Weights of a small image classifier.
Model: 40-pixel images, num experts 4, patch size [2, 2], depths [5, 5, 5].
Training: soap at rate 0.0018, 5400 steps, held-out accuracy 99%.
Data: trained on rosettes with rotational symmetry, 97500 training examples, 3.5 epochs.
Rows from block 10 of a small image classifier, named by matrix and row number. Rows with one number belong to one neuron. Each number is 128 + 32 x the weight over its row's rms, rounded and kept within 0 to 255. All counts start at 0. Numbers have three digits each.
After each neuron's rows are labels from the 100 images, of 14976, where the neuron reaches its highest value: "top examples" is what is common among them. Only what is clearly more common there than usual is listed. The data: rosettes with rotational symmetry.
# fc1: MLP up (model.blocks.10.mlp.fc1.weight, 1536x384), inputs 0-95
# fc2: MLP down (model.blocks.10.mlp.fc2.weight, 384x1536, transposed), outputs 0-95

fc1.486:171128128128128207128128233108128128128128128128128128101128128128128128128096084128084128108128128128215100095116128128076128128188128108128128076128128128154212128128128128161128128128128128078165230128214192186128128128086128175098128128134128068128128128128230128128128199128128184128
fc2.486:128128033128045128172128128038128128042128128085128164128091128128128128128128128118128099128128128128239128128128128128180082117135128130128128039128109128128155128128128128128128128128154128238081128087128124128143128128128128128246128128128128230092042128128128128128128135128128008177
top examples: six-fold; five-fold

fc1.422:182128128097128128083128128128128128128128071128128128061128171127128185128128196190180059128094128158128128148128128128128089219128128120128128128174128128163128128128128042110128128128128128112128128128079128128128155128063128128077128151128128158128056128128106128128128134128128128128
fc2.422:128110128171128128128128128128128128084034084128128195128128122184077128128128085128128128128128128128128128128094128128140128016128128118082128128128193128128128120075099255144128059128128128149128128128128128128128128128128128128128128128128128128128098128163128179128157128131121095128
top examples: ten-fold

fc1.164:152128160128128128128128128128128128128073128128128185128128128128111128128128128113024220128128128128128128193128128128128128128185128129128128080155128128123006128128128128128064128128137128255128088128218170145024068035128128128128128187128100040128103128128128128128128128128128128117
fc2.164:079128037128128128117128128128128128128128103128170128128128128128128107188017128128128091128128128128128128010120128128128128128128128128128128128128163169128228128128126122107128230128165128103128128224128156128128128183128128128128216000128189128040128128128137128128121128084128128128
top examples: off centre; three-fold; four-fold

fc1.489:128203128128128128128128073134128128128255128128128128128128128128041062128175128128128019128128029128193128095128089128161081128128128128128128128128128128128215073128128128128195131128128128128128128128128128128128128128128111128125118128028128128128128128128128128128133140128128128128
fc2.489:128128128128128128128128128128210128128085128128128128128128128128198187128128128128203255147202188128128128128128186128056128130128128128128128128220128128128117128128128128123128128128128128128120128128128128128128058128179128128128128128128062128128255128128128130128128128128128128128
top examples: seven-fold

fc1.39:195112128128128118128128141179128128128128128128128049128128128185128128109128128185084197128128128128128141155128107208109128041128155128128128229128049220128128128128128128128152128128128128128128128128128128162193128116128128128128128128128128128128128056128062128128128128124128128128
fc2.39:069239228128037128128128128128128141090128128133122214128205128128128128128128202128128066128204128128128128087128128128128206128128061128000128128128112128128145128128212177128128128113222097128128128128208033128158169128109128128128128128128128128128128128128128078128128128129128128168
top examples: ten-fold

fc1.622:128128128128128128128128207181128152128052128128082128128113128128167155128128128128128018128074055128147128070128128128128174128128128100166128128128128174088128180128101044128162061128128047104086128139128128128128121128128128128069128128123205165128128128066128128089191128128128140128
fc2.622:070128104173135070128128000031197128128110128128128128124128128128063128128128128160133169255128128128128128128128128137175128128128206128128128128128128128140128128128142230148128126149101170128194128128128128128151121150128128086128119128087084070128128128234128128128128128128128128128
top examples: ten-fold

fc1.492:128024128128128128128128082128128128128165128128128172128128128224184128132098128128128132128098128128128128079128128194053128128128115128128128202128087128128128128128128128128128128128128246190128128128213128135128128128128128154128128128096128080128225142092128128061128128128128128180
fc2.492:128128151128128128128128249128128128087100124128161128128128128151069120128128128128168067128128128076128128128188128029128079128128128128128128128128128128128170176128128128033128128038128128128128128128128031128128128128128128128128128128182203200066088128128128128128128128128084064128
top examples: nine-fold; ten-fold

fc1.270:128163128112128096128190128128128128128128128128226096043184128074172128095128194128128128166128128128128128037128128128128128128128128128128128128128128039128128128128128128128128164128119128136128128128128128095143096128128153128128064128208128153149168128044128170128128079128128128128
fc2.270:128128128073128128088128128128128128041051128128128128128115128128128128127073128128128158128128128128207128128065182151180125128128128128128128050128128139127128128128128128128150128136128128128095128044095128125094128146128204160197128128000087105134128128128128128128128128128128156128
top examples: seven-fold; six-fold

fc1.669:128128128128128128128128128090128171128128128011128128128169088128155128136052128128042128145125128178128128047122112128128128128128128079189079128139128128128128128128128147128128019128128128128164128128128198128128142128128128128128128128108186117128128128128190107010128194092128128128
fc2.669:128058112128128060128128128128128128128128189189210128128168128128023128128128128128128128074128112128128128122128166128128128128104128128128214128128099128128128128128128128188128128097128128128128085128128061128128128128128128128128205060128192128128128194128128189227102019128128128128
top examples: seven-fold

fc1.449:086128128128128141128128072128066128128128128184023128128128128128128150128077176188128128128128112128128187223128159158128128128128091128128051128128157077128128054128128182156128128210143128128128128128086154051185128081159128128128037161188128128128128128128128096128128128140128128128
fc2.449:128128128128128128128128128128128128062128128128128128128128128128128142240128128081128128112128219128128128128128128128128128128170110128128128128128128103128125128128128128128219128128128128172128128095128073128110153128060128128128128071128128128128096130128188128073128128128025070128
top examples: six-fold

fc1.32:034180128128128128128128128128128128128128128128172179128128107128128051128183128128128054189094128128158128128173128029128128089128128128128128093040128128091128128128128021128189128170128128128128128128128128128165128104128109128128128056251128128128128128116128105128156076128042128128
fc2.32:157128081128128128128185128128163102128128128128128131128128128102128128128128133128205219128143168128094128128114128128128128128128128128128128128128128128128128146128128128128052128128128128128128128128128146128027128128128128187052128128128055128128128128128128128128128229128161128128
top examples: six-fold; seven-fold

fc1.13:179128128128128128128146128128058128233128128128128135128120128128128128128128128128078093128128128199128079128128128239128128128128128066128128176128128128128128135143128128189008106209128128079128128187128128128128128077049128128128128128128128128128128186128075128128128139128097128128
fc2.13:103128149128128134150090128128201128045128128142168031114128128128128128128166195128144128128108128065128128128128128098128134128225128214128104128128128128128147128036083128128191125038048113229128128071128128128128128128195128128128128121128128128157128128128128128230213021128128064128
top examples: seven-fold

fc1.420:128158224128128128128128128128128200128128128128128128128070128136127112128128128128182051128128128128128128128150128128128071128128224182172212138087128122152128128128099039128206128255060162159128128128128158201134128149128233178128128128128128042128077128112128128128163051128128083128
fc2.420:128128013128128128128060128128145128128128128128128128177128128128128128128128128185128128128244128183003128128128128128128128128128128128173044137128204128094125128128128128128128128000128128128128128128128056128128066128128098128128104128128128128000128165128226128128128128146128195128
top examples: six-fold; seven-fold

fc1.259:128128017107128128128128176128128066128090128101128128171042128128128128128128128112176128128128128128128062128128128128128128128128050128128128000128128128128128128128128128128128128128128081128128128128128128128128128124128128128184128128128156128155128128128134128128128128128128128128
fc2.259:128129196128128128128128128156182128128128128128128140128195193128128076128128128128128205128128128173062188128128128128128128128045128128128128074128078138049031128121128000128021128093128128146005128128128128212128128128128068119128128128128144128128180128128128128143047128128096128189
top examples: nine-fold

fc1.263:128128128182128128128128128131128086128128128128128128128128081042128032025029128128128128128128128128156128120067130128128116110128128128128141076128057128128128061128101226163128128174128069112128100244128128128128128158128128128128128149128128128140128128128065128128082129116128128059
fc2.263:128128000113136128128128128027128128128220128128128128128128128244087128160121128128128128128182101128128128128128128128128101128128198128128128128128128128128128128238128000185128128128128128128128128173128138047128128128128128128128128128128064128060128128128128128128102089128128128128
top examples: off centre; ten-fold

fc1.252:128173128072187128128177128094128128128128153128128128128194218184128128157128128078179085206128128096145072128128128128128128128128128128128196128128128128116128128128013128006128173128058128128129128128128128128128128128128128128128104048112128128128181128128128128128128128128128068128
fc2.252:181128128128128128128128128128139140048128128128115128128042128128128128128024128133128128096128128128128128128128128096128178128128128128128128076186184128161128131255128247128128033128205128128128128141128153000128128128128128128149128128128128128128128112128128128128128128128128180128
top examples: six-fold; seven-fold

fc1.256:128128116128046128169128173128128162128191108128165128128128214128128128070201128123128128071128054128128128128107181128128128129155090064128173128128161098128128073128128106128114128128128128207128128128089128087128128124128128128168110128128128030128128073128207128128128128128128128096
fc2.256:128110103140128121128128128128128066198143128128128128128128128128023128128130128128089128128128128128128128200128128128128128128128128128162128128128167128128060142128059128072128128128084128128128094103068176128128128180128128128128102103128100128074128128152040128128100212128128088128
top examples: three-fold

fc1.268:049187128107098128197159128089079128128237128128126128128128123128085128128192128128128089128128128128128107128128128128177128128069128128128128172128128075128193128128051128072128128162128139060128128031139128128142128076247096128128118128128106128128128182128128128057128128128128128128
fc2.268:128128034128201128128128091128128124040128128128173170094128128128128219128036053154128225128128128128128128128128128062128128128128128128186117128179128128128128128128128248128128128128211160128128128128185103128128128128128128175128092128133128128128128171128128128128128128128146128128
top examples: six-fold; seven-fold

fc1.737:008128089128128192128128137128128128128158128128128128128128128128128109072255128128128128128188128128128073128128038128112128128169039081128227128128166069128128128128128052128102128128128128141049128128128128128091128128128128128212096128128128040128128128128128128128128128091128128128
fc2.737:239128128128103128050128128157128064161128128107128128128128202128128128128128181128128128128128128054128128128167020128128128128128128128126017128128128128097128158128088244128128128128128128128128128128128128128062128145128128128000228073128128128128128098128128128128181196128128128128
top examples: three-fold

fc1.655:113128219128045128128098030128114128128204127128128128156044078128128128128183128128128060128128128064128128128128128128128128128128128128128128128128128128128191128128146128128227128128128128065128128128128128128128128128128128197128128128127128074128128088128128128128169047128128054128
fc2.655:128128128128148128128128128128128128128128128084179128128128128156128128187128098128062255128128128128224128128128128128128232128128156128128128128128128128137128128128128187128203128128128128128128128128071128206128128051128128086128074128128086128128092128128128128128128128156128128128
top examples: seven-fold

fc1.249:128159194128128128128128128077112128134107128051107128128128111128107198128085128128128175121180099168177077129237128015212128128128128128182077103086128128075123128128140128128020128128128128128144128200128128128200057128128128215128115077128128236128128128062128128128066128128128128154
fc2.249:128128034128128128128137128128128140128128128128128128128128128128128128117128128128128128128090128128144128128128128128065067128128171136131128128128128128128128128128128073128236055161128075128128128128128128128128128128128128128128097128128128128139151128128128128128225128128113042065
top examples: three-fold

fc1.594:128128128128128128090176128128128128128128128057128128088128197128026128128128128128082128121128128128046128128128128128128255128128128219128128167102129128071128128128128058128080128128128128203128070128128182099128128128055128088197128188128128128128155184128135115128128141149128128128
fc2.594:052141115059128115128128176128070128093128128128145069128128128128173128128128128070128128128128128112128128128171128128130015128128202050128053127128124128169221146128128128128128128067129089038128199128128128229069128079128128128109128128128128128080142043128089128128096128128128128128
top examples: three-fold; ten-fold

fc1.524:128171128090128128128128191128097153128084128128146128128128128128128128128113226128128078128128104128077128128128128128128096191128128128128128128128128128160128128128128024099128128128082054073141128123042128128102128128128128128128128179171128176143043128128111128128128128128128060128
fc2.524:128080128128128101128085128128128128107021128128128128128128114128128128128128106198159128128128128070193128098078128178128128128128162128128128128128213128128255118128128128154128128183128128128128128128146128128128128050012128128084128128128128128115128128158128128039178128128128128128
top examples: ten-fold

fc1.763:062128128186055128128128171128128128128128128218128128128128128128167128128128128128128128128128128128128128128206128128128128128128067100157128128128080128046128128128089128183128128174128050128128128146126128128128102170128128128128128128128255128128128109180106128128128128128128128128
fc2.763:128128052128128110128128102128128082128100067128128128128128128128128128128128128128128128128128128128128128128128213109031128106128230128128128128155194128128201128055128128128128128128128128128128128128128109128128128128128128128128128128128078128128128128174128128128128128128128072120
top examples: seven-fold; eight-fold

fc1.545:131147128128128128128128128128128128128180128137080128168044022128128118128128128128128052128128128128128128186128128128128129028128128128128128162128128128128128128146128128188247128128128128108128128128197128073165128128128080128128208128128128068075128128121215128128142128128128128128
fc2.545:199010128128128128128074044128128152128031128128192128128128128138128128128128128128128128128128128210128128128128128201247128128128128128128128128165128128128128128128209128128109038082128128128128128113128128128128128102128128128128128128128128228079128128128094128189128128128128128128
top examples: seven-fold

fc1.641:128155255128128128128162128115128196128128128128128128128128128013245128128128128081128128128235093128128128076086128128128196128128057128128128128128096091128105083128159128128128199060128128072128150128128128093186128128128128128128100128126176128144151128128128146128128128152128128128
fc2.641:128147128065128070128128128128128128128162128128172132159128128128128066128094128140120128220128182128221128128044155128128120128128128128128128128128128149107128128128128128128128128064189128218128128128128128103128128128128128128174128128128038119146128128128128082128127128191128082128
top examples: nine-fold; eight-fold

fc1.691:128172128135128191128128128128128128101126051128060128214128051128103128128122128128128128128117128128128128128128128128128200128129128128128128128128124128128128128128128080128128201098128128128128213128128092128128128128239128128128128128128108072128128128128128128128122108128128128128
fc2.691:128128128103128094128128139128128128000116128128128128119128128171128128128128094185128128000128128128128042128128128128128099128128128128128128128176128128128128128128128128128128128128128196128128000128128032128128081128030128128128128128128128128128128128128128128128128128128128128171
top examples: six-fold; cool